From a checkpoint of a small audio frame classifier: activation quick_gelu, layers 12.
Rows from block 6 of a small audio frame classifier, named by matrix and row number. Rows with one number belong to one neuron. Each number is 128 + 32 x the weight over its row's rms, rounded and kept within 0 to 255. All counts start at 0. Numbers have three digits each.
After each neuron's rows are labels from the 100 clips, of 14848, where the neuron reaches its highest value: "top examples" is what is common among them. Only what is clearly more common there than usual is listed. The data: telephone keypad tones over noise or synthetic speech.
# fc1: MLP up (model.blocks.6.mlp.fc1.weight, 512x256), inputs 37-73
# fc2: MLP down (model.blocks.6.mlp.fc2.weight, 256x512, transposed), outputs 37-73

fc1.360:130142153098097149133071172145141150142163165127153131100152136119129132116164187115116130149201060138151129187
fc2.360:110079124147163141161180116123118124110093138155106169168117094143081074144122097133157141103095179134116131054
top examples: quiet level; key "8"

fc1.500:145159095126152121087147075135175041171102097105118189115116173148100156166109126137078112138109129101153114074
fc2.500:103074125140100119136109172116087220079109098173154054135134117092158099086145141084146094100135131154109127162
top examples: thin (high-pass); number of keys: 4

fc1.182:090133091113144120075097150183161100062127098144142094121109141136112129178132063169153119230066089091148127142
fc2.182:122170173147108097172149123087131116178145127093152155116128098083151127107157166117125140027172161137145138109
top examples: thin (high-pass)

fc1.470:172129138121189088176112088120144180165151177103078133128154149130149147158128150142140166094115101139159190151
fc2.470:091124129147115100139171186139120085089105132157210154158145144158135158111099078077178108126137103094163142156
top examples: key "2"

fc1.56:099163144129092112156103170181139124099132159127122105161133080106073142117122136119169114154133112138158101119
fc2.56:135119146086204144075147051074122129163151145112131160132139134155187124156126110140096216120132150109097142153
top examples: key "1"

fc1.305:160163197100138099156141119128198109133122166095085157123098114160103150115126160147092112079058102104139093131
fc2.305:095094066071132165121114140148043126102171117129165124162155130148154138084127047054117120143165104140122153125
top examples: speech; key "#"; clipping; number of keys: 2

fc1.223:189138094095103130076121114144168091140135142157152183122163174140174110107131150144131176163111140151114116173
fc2.223:108143115166134101195085137104102105156183176106115130136080147130099150057137128076152101185134106126129187210
top examples: key "*"; mains hum; number of keys: 9; number of keys: 8

fc1.509:117162123119125120069093073137136032151153086087110108136144148120103167074095166123105115140136094131137113118
fc2.509:147131117125129153137144170095125209115096116184112125106120092122128064168152080139141087092158126148120146098
top examples: thin (high-pass)

fc1.226:148127100162054129044046128168121151160090143134143055127109116055130105074137151165054117133155152138117107162
fc2.226:098140170114202126141162122136139130141170109117107173087145154163082120128131119091193094091093085115142150074
top examples: white noise; number of keys: 4

fc1.262:103140163160100137133132193179109133105110141100151115089093078137166131136118170162094104127135088122140115133
fc2.262:119101112123150130131098069078153119127141132145107144169159132113041147131128089098136177155142192101119124119
top examples: speech; white noise

fc1.140:127152127066111118156097127113172169119125181173123132105190149132121084157120136158123106080122131156152163191
fc2.140:164085166132172140134131116125093147115131097103137136139144125119138181124131095108086121166138047119126112088
top examples: key "1"; key "A"; number of keys: 9; number of keys: 8

fc1.315:118127162175146098066135101201083142135167079093120106173108104057141067076150150124095175118129195120102116072
fc2.315:122151094104126133155140155084153135122125169142126126113112153175134157130150157114149105132126065125104147162
top examples: mains hum; muffled (low-pass)

fc1.343:145125131101153141185158154169098091152136142151139173111095119098081123158156160109081190149176010121148141134
fc2.343:108085146128053129091114104076146172114127126151115109137157142180143142152079111091176060109121224136137085090
top examples: key "*"

fc1.227:138150095145179119092111161096149091111138132168132200123108148167173078100133134183146139096128149154141112188
fc2.227:144114144176072151130168133162130172162138123098179076109136104099084194163055136089154091186103087109124107090
top examples: key "#"; number of keys: 7

fc1.196:122189119112131126149090214124141178098178128146121155126160142143128048089149118157166089096185108139137124158
fc2.196:107066149146131088085169093133111094143093141087167124129108108100141161160108151102096111151109126134127169091
top examples: key "4"; number of keys: 9

fc1.8:123165129172103099100127094152132082127116116100087112132090148183082153129090103119144121181180168104143158084
fc2.8:146101116106128123120157142090196157122103120157179144116181156109119110119165165135105136094113096128159094107
top examples: reverberation; white noise

fc1.186:147097098176161139083177082091092079151103099120092067142100125119127131090106149141097134146100127101116099114
fc2.186:144167122122080109153084157142160172092141137099142152087180117156121135144171106107139061088144171145107115110
top examples: clipping

fc1.58:104190134108097146127035117155137126072118148152157091112129092087164065073170155165102127169150158108131127155
fc2.58:119083117172134146144122151085130133105108084128188140136100174154058162163082177061110156116146154136138107172
top examples: white noise; pink noise

fc1.111:134206117087117151137098124170139101079172116102033085106128185119125153141121142143120118128126172080120088135
fc2.111:124065114161006102172135056127167115148093123168121154134183111124124138128103118129110155113138168145157177106
top examples: key "2"; speech; reverberation

fc1.150:152149080105105154110106075168195151174108105102150082130206104105146140110053145131086124113180155100142165081
fc2.150:157117159127146135093137166113103101123139159164124170104119139127088119119212137112129132093158118187144092141
top examples: white noise

fc1.284:124164123106127121170091177194116079094165146070118190132135118170170151117106102118179143157139141108131093095
fc2.284:097060161155164142137154104084129183174134098158149060156099102087103146137108127117092133089148092079127166185
top examples: key "2"; mains hum; number of keys: 8

fc1.287:126158071162158133120153155187073060113176090122177131136102166170155092119141094140134133129156147124085092057
fc2.287:144123195119130126102091109064187221113071150105109123135118088089103152102137193116083114101093100143178114180
top examples: mains hum; muffled (low-pass); number of keys: 9

fc1.490:225143104107154129155128094132101145094163127141129152104098150119165074095147114139169127039128159117110143171
fc2.490:067099117102110136113136143085185125160168156127137154167089144094111183147119155109138136216110105155109144168
top examples: key "1"; number of keys: 9

fc1.171:124100121144094139069222084108131107063137150139088101122098118150103100084176153125142172148129138094159158094
fc2.171:183192135099152106178201163134110162099076191103142161082133106175147112151172099118071095118087125111146107207
top examples: speech

fc1.246:134134131182117133084062143146167096122145164114117117185130142099168125148105123140158110176126099118144070148
fc2.246:118137145057079119187157145108106150134103118143125087117123132127120101090175151123106173042125164151130173071
top examples: thin (high-pass)

fc1.25:097144117152102136090108150107154118154135145121105195157089152103102182158106135128132134123126166118169134161
fc2.25:172208135128143114118173125152090135106122136157120057119130148150153116105119144107120112110110108134088124065
top examples: reverberation; clipping

fc1.167:109121107136095157082158138071130085113112140152109074124155155098158164124104139149187131174118102114141136119
fc2.167:185111146114156121184130118130149158114152135094150163103107124190097104123132121098080106088160130128131127119
top examples: key "4"; mains hum

fc1.463:136143121175155087105103137147116139114136005009155135183093114114123150113134135102114126101150111131098134129
fc2.463:178140112112145145141118181092102156173079147153101050091133106095119138114131125130119244142157157129172117202
top examples: number of keys: 6

fc1.269:155162065149155110057097095112166102125165189123134134126110129105135183136160113187135097159140140104116130155
fc2.269:077108090151117159072176156133120102088153040151248124120067128142118123120064156078156120140165108175153075147
top examples: reverberation

fc1.459:084115149119142110127084116085078171128157139124134145170134142117138148144124125091093151150166126053103102084
fc2.459:190120077118091147136163173181132120181083137055082082143131121133128127155108134100166149081104107143118132190
top examples: number of keys: 6

fc1.290:171228129107104142078184151136138119120141134071123157122142087144115098103084126148069114108101169103135137131
fc2.290:159062175115167143200083148119087111112130069093104104125133143180150138067200093115156133129160155165138153137
top examples: key "#"; speech; reverberation

fc1.178:162153104098132115151085139126130123094159123141105157093117150122218051082159138165158131040105163114101152142
fc2.178:102052140105153149152122124108216118164154090156171147155120130096102187164107140084123129179155144154158104190
top examples: key "2"; reverberation; number of keys: 9; number of keys: 8

fc1.412:138173115128092077205097150176172190124167156131101149081120110127153121171095173091078107149114141139155133130
fc2.412:100077170090123132102115118106096092080107106151131090187128138133105130091163112155210137111145063148120122101
top examples: mains hum

fc1.77:116155148117156117155165095112140149112147129138078179146096137117131125090150143097148116096059127125109137143
fc2.77:111136118103132126132096148125091136116123159066164106155185125124155128167137092082149162142142125130098115131
top examples: key "*"; first key: *

fc1.253:090132133159103156170074209097161133088093141196176111098167120181130075151106087129174084165194101119184151175
fc2.253:189138150123128098110174048138076125145153132030106189164069104093115172132109151144126170076097122094114141083
top examples: reverberation; number of keys: 9; thin (high-pass); number of keys: 8

fc1.169:160190152151112155150093131138140131129188101075140159107131136133119183085121106077189135105089160088136146112
fc2.169:083134090112112115097141094077120066098112138142111126168109101138142092125096086085112108202173084131101183147
top examples: key "*"

fc1.438:139188109084136162104121090126154184151146151166090093086166118182103166124115120141096063099108098180118152119
fc2.438:140082158153112136181140183125106054082137111071137104165125213080160082126150118144116170152129160083121076137
top examples: key "#"; number of keys: 9

fc1.326:154092114092181099139113144066159128155122152107132154162083147124131101111133171096128133091123076173153133101
fc2.326:124135097157084141120108121152105154083117101134154088114198127158134162135122073162114084174146115114076124144
top examples: key "1"; number of keys: 9

fc1.205:117100094121094099111153151149219140083125108107127151139127122138182125136118129152121105138062119127122115104
fc2.205:105130183153134165112089102093099132160102123108113139124167120172067203103103093103144147153125125126160132134
top examples: white noise; number of keys: 7; number of keys: 6

fc1.7:148143067143143122108123174113098175119155140139137173109093070104155082111114098103165152125156112096124113128
fc2.7:134099163169093119124201091103126145160093161097075105205162201149102191134135123108143108150171148124143157186
top examples: key "1"

fc1.101:168148096104091083214079178159173143092151134136131119148144146065154127154100172145121165173175100124188070135
fc2.101:049077169137127149101135090115090136134101163138117080100118144204075099081138102097139094087125128111086176091
top examples: mains hum

fc1.27:141140120135138158142124149124138134130119141087120092093171123203141107111069081187164103113160162137147112104
fc2.27:128137131193135138197067149110070093132133127095156072182092172117126162105112148121090151183131117134148120115
top examples: key "#"; number of keys: 8

fc1.401:156060097091119141097111123096132140166159134098093172127136125183190113165112104164167146047165129136095165142
fc2.401:126111081137142134181092124136133086168130126136109162161102158141103160114111127080155132082173152072122146140
top examples: key "2"; clipping

fc1.457:155196092152173080077104129094103118165154145201115135084117129111203096134156118137176128137118103131126131182
fc2.457:103124154170113088179103117119111096135143077123148125163082108102089197131124154108104155149137080112154184117
top examples: key "1"; number of keys: 9

fc1.122:212105148108084197198132103091108139137136167207140147115176101147146135122147162178167079124121105112141107207
fc2.122:063135109115209089115152154165106146135150098102120166121077119129127135133124053085129126125139100115133158083
top examples: key "4"; quiet level; rumble; number of keys: 8

fc1.80:187124113171108138127136103163120129176171116135135158151136150133158071057145138147122064149094123166158116084
fc2.80:116111099146156091162134147151126103120139105113167123106089097072054178098101150128109099112173103064136174156
top examples: key "4"; reverberation; key "7"; clipping

fc1.417:117176118081159127154114184163095105043121157094141133114143155116146113134101142099192086174143122064192104134
fc2.417:119117164161117111166134102093178154193136090175122140086136068164115143166133110152078130090132089127095172126
top examples: key "2"; speech; mains hum

fc1.486:153200104077173192147115157081045100105112103146163125102128127200129144149095094082123152144109101113174123095
fc2.486:102082120105118109079137146122191188118144142135105148133177133076160126189171153171139112123181162151116106158
top examples: reverberation; clipping

fc1.366:173156127147177165143165118117045136116136097195132190104161133173147132122158113121145111058092136115143132170
fc2.366:094169118083089088096113146108167179132102150111144117152109133117124139209064146089133135200121131131123126083
top examples: clipping

fc1.164:119176104170100099107131150131132195096140075120177130080164134108179073088153098120165089172099130124145144048
fc2.164:129140116133110113113107137114135144208095082154106146140087175140087138133163160132154136160159183117153125114
top examples: white noise

fc1.373:132218092101125150109108194156180091118114160108104169117080097140096101128063171158060148115157136153144057083
fc2.373:113040163116160140119161097117073159123103114141112017136166152151136142093203120080153120139115162128112171139
top examples: key "#"; speech; last key: #

fc1.118:188138075132121115126155116100187094102168118152114138133062181175152110125119150099098132109118105144123116133
fc2.118:065082116082145163096162112098105136127118169143174125133148118083107163098120114119187106152164181070091138095
top examples: mains hum; key "B"; key "3"; clipping